Weights of a small audio captioner.
Data: trained on chords played on synthesised instruments, 52083 training examples, 23.3 epochs.
Rows from block 7 of the audio encoder, named by matrix and row number. Rows with one number belong to one channel. Each number is 128 + 32 x the weight over its row's rms, rounded and kept within 0 to 255. All counts start at 0. Numbers have three digits each. After the name is the row's rms in percent of the matrix's.
# convs0: first 3x3 conv (encoder.blocks.7.convs.0.weight, 192x192x3x3, standardized in use), inputs 153-161, a 3x3 kernel for each
# convs1: second 3x3 conv (encoder.blocks.7.convs.1.weight, 192x192x3x3, standardized in use, transposed), outputs 153-161, a 3x3 kernel for each
convs0.27 094:132168098163103107111105125109119135102155159206095109076091111134074059134119118102135130128161087177166121118143096105124156120114118164080225065103148140180119191115086099193146143106070179127126131101131053162128140158162139186136056133149
convs0.28 098:135089132119150158130163064153152088111103138119161150120154181111128105090150102137150137144156157111126174186144115155190159161143143123165097198161138182098148114145125161103139089113060100101143120086118166178108124111112101137160138202153
convs0.29 111:163148089097110155119164104113119155099115096128101126165105151126131102161123139115117068152104082159127116124103148123172094093067163151128120108097136046123201129158123109127117122085118160134115158105131208098110078116127066097165143180131
convs0.30 097:121121164142150110113141134095154134125114090165132159146158098136091133088155100171128090187154097097143150123122168099125148126150177174144108110162193062161132137048146119140093174102118129102121122163085091104181092151168088146163142061179
convs0.31 098:149145095128090130114120093160132186112192156154129154177149120112111147139120103087136148052111143146195111156134068180140140138058117048044138046117078130146148156163192122119159128124201109134137097197068108121131091110125172213124120128165
convs0.32 104:118114117117142187084145167104094125124156142156121114050121144092132079112080158112153123117152139125118099138118104132143104121145170142081154076140113128079158187065131139084139163123165158120129086126136108089125174135111109098132122176089
convs0.33 091:161123151127137093102128134163161110123107128158145120105104071208071119123110141050117143146111151115168169142126140119070170113158132121119170079078182142125158176088094113167119096122167124085200159131122149125134131179152144160108085111150
convs0.34 102:116113130103112126129050109172090061208189086180169070142113113104199090117169156128167140104090182182087119095157148130113124158147115186181124120134120144199161108158115079099247156056145132134165141106105122029156140112139134110167157144118
convs0.35 100:140138133117136153089114143151118133124068097174112175141073149130171106091101135171066119148159112101162171189129163093168079127117146178069123119100093157112140097109181105103149111127092158178191103102098157139183193177099188094130159158148
convs0.36 099:080114104174188102112111096146113122139129126104106148098125090115089141150124089155122087093163130088089122125150162141141159154065162082098146110165138169118131130150115136141083108154126090136114138151085177170174133138143106104151173082095
convs0.37 108:176155107098153162148154136174117176142131143107109119132092116087144138121125154108130110182068096129134084101141125138173115088140075152190062168124059108111129099123110100166195141115079138104092157175154103145111128090144184068130216166113
convs0.38 086:119090156113099141133159103108146101130176143148117104070109098100163114133096080118112163165199119191178160147137144073167170095144133119164126124128120127131075158158142149134146087170178055129147165081081081138177132135167138142137117119134
convs0.39 103:132087126142112110103171155145177132103165136178140108152111130108092147112110124131120151110123172140127165140089179092124106108127183093179163128168134125159113098104044110109127168115096116161047098094163096118076123075106120146103151076135
convs0.40 096:170173126104156142121143086086151115103131138119152129122129089096057090153067114109074141081129170130125129103126167123097149122157110076160143171108121111162165131134143114136097109174142150162097132100113130164152147121122126121119197139073
convs0.41 088:100122127140113126153147128123136185153109087123116128123151104123125096107070105130087124154147118142146104130141103145129108089118185084106119120084158106103178110102152120096086105138110210146093095178090200165128109095114150147184115154174
convs0.42 090:106123115106119111135047086133143159154131111160121094100136132180111099176144148137118106147098126158124167144112146124095074101140099123095075094137153199107168157124175124169128142091087143165114073076162156177139126196121168106159128174128
convs0.43 096:102086176136162098121127199146149112134095127133095130115124152088118168163154081103178151069101173158207189128172155119070158132118174161114122149099121054147164096104091156141153184193156101158105168111144113111127158174178179101107177144080
convs0.44 103:151101117104121118114133126155139138146108106143104104168151111132099127110077142094134120135074174180157122100098091197082155085118067144119130154115085095099090115156177130106189122117184146077153114127132108138113090153172145118125133174097
convs0.45 093:085090155163167137121134121126144135125098093120136108131150111131113074082113118131123132193179161123160150125099194171172145129104087134098098097129074136138151143149115120122138123061091166151104159114099076091157166156134110093162142154183
convs0.46 101:170115074189104085090130106150108148147145156101142133166058088105070148131071073112157119128139133110142134129174141093231075144134155178151072205097124148124119113128169139056119141114120193156153131196199091149106160174168118107171197123083
convs0.47 094:127151106112160191086122065135070135119144132149143099079152149144129149130106082115107088117186212110144110088093157119109123167090114150132144152084100130109139172178130112158147119152147133160135074130127112132154122188100096104144159172094
convs0.48 102:072187160054072186121169110151175143177167160076156137149124138145143128125151130163139128153117112053088155122165108083157135104154089117118098115081129124143072068127179173128118171079122126217095101098097079163154089087074130108100209150135
convs0.49 097:116102113085072078099172103114143084113075085070126149129097159106147155137158137124137146122109173095156105143124082184156078070108140140133128084145124130163128093131129116097092146174167162095137109125088014103117138139162113095156103164113
convs0.50 101:145126088153141139126152091092143183174113112124114158138125114073140175115155117225137134169137141075145139125161149158078116124075091092168140145125167119144166135148160109152084110092197172175078093173135167136128110085105114117141043155149
convs0.51 102:141091175091107138156150093155174125139137073095157141094116074054158158117166150154152095144126166081111145137116123117116142112070158158149183146125135115150171135122112137153164100156054151216179106181095136162112095163087111133128179166172
convs0.52 101:123144148116103123161143053126127130146073142136131206129083103097100161138135082128085115180123131119096145154177104113119114115170182122118130103136178090119196146134109120115148121099168171119127121105150108124113101150091165133094150143164
convs0.53 102:129164088144118127121139110136147144091113088141184135083096127115089190128124179132123093094111159155125201157140193087118151047118148113128141143113113124106136136114144146164077130130185125113078153098156156151192120111120078133144057151131
convs0.54 105:140142125125165108089084194124106126108132101127108120156147108140143127152223154183150098168036119086084113109113137187133116158130085068149153106161132112128071118108138129168112161124113122099137158141126205122117127105130102072122089024167
convs0.55 101:186108124096133156095081113138098064120097139151098083107141163154046176136139125105143118142102193138157151069099140172147107109064106137105128091109107143075200211175161126158144136147110130123153078082157099139062124103181125134123128131077
convs0.56 099:191127098115150107105101094160097110143149085103123162107104107095158085111070096078098126107140147176109106179143096161090062128083153170095157127093120112145130141106126163062149177105224156139180102171183207209108129184137126118128138103149
convs0.57 095:142156149115164100083079133104167142091093107150105095100145146043108109130111123166130141133185188074133161173130156112148160143114110143110087150101134152112145169172184130133095142086088119084031138177127115115150123090131137124175152096096
convs0.58 107:099088143117152097167086129138121179137165071125039084118179153154115111142115161142056101173148116117185186141115087163126135096114108117101159118165151120169143173102082139118074153107098094141129149119100157158078149168121130180144154096136
convs0.59 095:136141144136116135165132139164112101125095141129125102161067162126103079161115081177107133072173169149138093126086156080127197101128130100074112085144129089130126171106097187098157088099076125169151127139092160163130089084165134131153119095091
convs0.60 093:152105124139108165133146151104154102081136134151124160116148096172086094141114110096147146110139067111067105184157150152106168133187120114143079160150056108162125129122089154090163122154169092107124114134131151115120100125148074127181122176162
convs0.61 106:208103156154085138163126075119089120122127146123141127149091140071126196090146143102138087184149160136075120129074129144135113118110147148123124110158128156112169107142097077158130132126140138168203141193119093138134158081125086152135076062145
convs0.62 096:180139113179184109146205175084152125127114143157176113188121127103129127115124080140115110132159133096088092109167130128117101148120126136163095130102126137143147098143162145123118158163097096177100126117159087172103117095154158055126194096144
convs0.63 090:144124148079151080123128127229164082239128036154151089190155085073168093143113117135108142112104147106132140112153136075130182167154130154137126157143154122135144143101158183065100208112107116119132094155127101097116119096190161156136123155147
convs0.64 101:097096142096118143141109162153081088154115155139054175115137113094156095119112150178187138129162147075129136102125137091166197089077185118138137156108156138150121145154076061115130154159154120137149096101141146137135133064136056152147100095066
convs1.27 096:109165126106196183158110169125134129122129149141157130155090163126135153092156126113154142138096154106145185116154148154067144120101183123147122150121186111137129108147153171166099175111103120097132135161139131138127164090086153145114074091064
convs1.28 102:130149120143094085115095171137126098137092142133099081151106159161159100123120152128119158131155105107135121130133106141167075124134143128174133140113171175115149151129161093137122076114131147113138104074099166131114170160146073138114150103120
convs1.29 101:127121121132118119141104104106159119150094132138111129131134175188198130219087127114088118122149166130125188105167148192112153121144123078130142117082120158108130124151089087119172155075106110159110167170148195177136195122152095125059128116196
convs1.30 102:133135079141089102179090138108096137165107127126104156097120107132171152080131198126143116129101143158122119148123127152132139128120173083140196203126092204129119143093129133071144063153167123140140090124104144123109116109148183172118112146159
convs1.31 095:095177165088141157068123175132141126111085144117122129139132159144163145136193147106130154173171137120150136071109234183126085168147178128150104160077133115098135151117112103160062143141110101161099156141131119090087074173132158125091157132114
convs1.32 096:156091119137157053136091145119096102122149122085151111138151089146179183142170182146126092163156138132141134162102153147153129154108119139144110146138098136097110141152162075140108124161097077135153139129122111079112166128176144143151126152104
convs1.33 099:124134140165153139115101110157192169094126118175143117120084081113140118181138122123104102183136128087152180175167123149082200128133154130066072150095143128153107139125127128106116175107069109172167086168187107136121097095161127109127082124144
convs1.34 102:144173063104091161152154156078096165137132117163103151141101156114130164076180133183211140108146114192101099138091090137195103108151143096124110131080165164126157131137081181117131105160122117144123136169144088113138175113128123127116155151103
convs1.35 098:159164131117162140097135116114133166094121124091180147152195123113160152096182082085128133141144159152101116113169097107147158102157088185104090128155118122149134108113144091147147145143123130154171097106124116113159144114156080170137088149116
convs1.36 102:109112183108135128161097129110167160148102149188101137118073112124134113046138131134142108151129114095219121110161118154149088160149109116082098153154112172136158150109150137134156092106126117098151144096181090094163145160143129063144123229106
convs1.37 102:136141129148075131129157100029147117113167123117143159056170175111082138121128162117138140106085093096125122128104176105142210142131118170124132142135128137105105135136125101135172136175130110154067133140138131096115087125184148132115128132091
convs1.38 098:149119111081128086164214098102152136166119129143134134141146106129128171196163097118129138147080074176058107129120094139123157167102121194142165118154093155099133100081139118169124142129111126119146087087125145119115055155138107116092089107123
convs1.39 101:095101039106158144122136164123173121110101128105124126138221096104094095113150123127154117076120159076145124097099172171091145119185073145076091138107113137117135115124131094171117121115156138116145125227112138092125119155138092165124150116159
convs1.40 101:150098108095087134116119145178160127119136104075158161084169156103113147136051098128119089171132158166149130123129132126155146117072126105164138164093115140091101158162051121182121078077141140162125164165111255165116152126097122211125128108122
convs1.41 097:161154138144129160074031133151156162110135127174083122099132114081117147116117130151181139127146161100129144092130163126200120180151069138152155147185092095109156154134165177135099095158146184145158132094032163193124173127177148156119160099108
convs1.42 100:112091113110124158181140127081135144090138147192142100159147065106160143083121097092095135148124100103121152109130133181132163080126093115156158163111129143161105145129171106157157090124087116079095094107081120126136067140140191126158137112139
convs1.43 102:197084155151137090134119082109128139137093097088109080112133104127159110160108077206120176189058122195114088111096140143104128107126086129134153128169093128136093175112104195165128154083160116095152152099101139139111155099146104120100156123146
convs1.44 100:122152132131158086109137079098171195115157122069094124139132093110122129142102114119097134177121174093193122147131123081153110098151111125123100125086139167160125153108142121198095126116082144094113054143194149104146125127141171158099095111156
convs1.45 100:164067154086138170140144151196128134139152108123143118092152139117117197132165208145140157114103145087142138129124130138107085115176190087084125122133137124126124175158136109113159079090191173144155088133154094085120169173207136150093139117165
convs1.46 102:140141130090212180097106104119163137118107132110130143146172090123090107099125187151103123089156112130192107097124150098080157087142093155085108047150180084138096126141122110135184162136116114078133161059123161157168118145097136136140104138102
convs1.47 096:130165129133092122178132140102096176133120149141120160086117033138141116094050141138115134129091097097125127145097101132145184071136095116103106100130151125097097103110160116117141178133142091113202131051126025115107135129176070132084150149149
convs1.48 104:155142080093217124137140162130080110067166093165093116105112168092093164141112087131146150161114128145135124114138150111126107113124150136176123069149132149146201166137125117142118128141098137103162151130058147084126131182126114091128097077104
convs1.49 097:130068131175139132153152107152177090208123129116122140146135134102155151128159069148123141121113079138149165101124111142117035118119157117106095115139123088153104091119127179170148157103141138111106122161178097136118114074156148141166126142160
convs1.50 097:138136162157172134107125090083145134147138128121122152225058118139142149156138135130122174149108142141162138148136145134151071137091111108123131104112118114060143087129202137166157169166107100088124121110148169113120066113159113094106114178068
convs1.51 098:192144090164101106123141130091114124123168090127079113098128128115018132149211133112142118122152095156112132071136134114097096105135087081160109136143138130093127092159144125081135099090080060164143132089148104169128067150072158106140143098113
convs1.52 103:073133147144136116085146186089120158071125148125163114147163125101083189094112171140139095151169113147136127165063051110101115167082139141092162110127152105072174122147148074151088103162088103069177114129095124151122117162090085142106120150109
convs1.53 102:119095129091145126089128089128156125130079127099149189093085152159165126147189070118170175073150136117111192151102193094072097163168078153150101123162110149158172073139134122082094170162101112187099183167111128116076102123153107144134105120128
convs1.54 102:152159125059091118115117075131128112154141129096091061080122046104097147161100131173145106165122099108124149138116097141095140129111114057159194102137126112215097134190144145193117144148142197128088139024173104127142090153153154114142085099171
convs1.55 102:042156165162139156133119102157132167136101130140109093160098158116176081125176114118128170110120146083100075140147120094132144110067094114116110126156129130136111097168145132126093122078070152120183156117151162215126127089087111096138195168125
convs1.56 094:128075102047156143105150193127142140127117129122140178141111079179118184141097151121129093128092123059139163114119151078167103148142122102117115114154097121117083137185103145142142147118183132099119149098096132138077140081103132103086155105062
convs1.57 100:122095168147141202114121099101128207069135172174119092151169141170167122109118183141130130117139095139194101150139109091165111099142125109079173083064091107123155093111133111153109132147101119125159153103114188122124030149077130189141138129108
convs1.58 105:099073131116118153138139141103096096166173140095084149155156122109100123193079136126110155059130053069114140107109110088120201151082153114036153087184112090135079110115122107141117151100140122100099135058134122146142096169082199081163144128102
convs1.59 098:063148169160062123072106143159155131099134135131103169171116063171142111098129068143131121130077117101132122126165100139074123151119158061080120119106135138119122140147141090122088108128148095106177127175115080147160116106080139160119178076114
convs1.60 099:167116118113140108111102163135144096171131173118057131124148123061198090136183122149163110168167132127091184166133153097079183138109100135124150133160148201127127136118119130148150227066123070083123156165090168120132089151132156103155118158110
convs1.61 099:143106130133106102088132109088145117111082157120117125143077129150136097141107111103086137142184122082134094123110131091146167138129096104171111134153165181124122145156244131102136145150141121132155094050128127168128131180114090172038132082175
convs1.62 095:178161086177178183110156112103213169120132139138104179177073097093116137162109118121143110124156156089140180124217143110130183151088146111170183122105097112150124120128126115139113126127224151164067080110083166129144106174059080173159141154154
convs1.63 098:129128141158179093182206123132147158190174132176114120139092106120077120113147134148148140102151161125159126122118187104104112122132103185145191099105177083122112110099198145143119102081077122143152193134099130154067144125086069213128020154099
convs1.64 094:170115133074177144078160136099161130137116123099162132105096103144119149137153125143124100109122126152083126129135139062143185150147126163137119138100119138170151160147126101087121092129143096078136146163181086162071080119174122075105114142106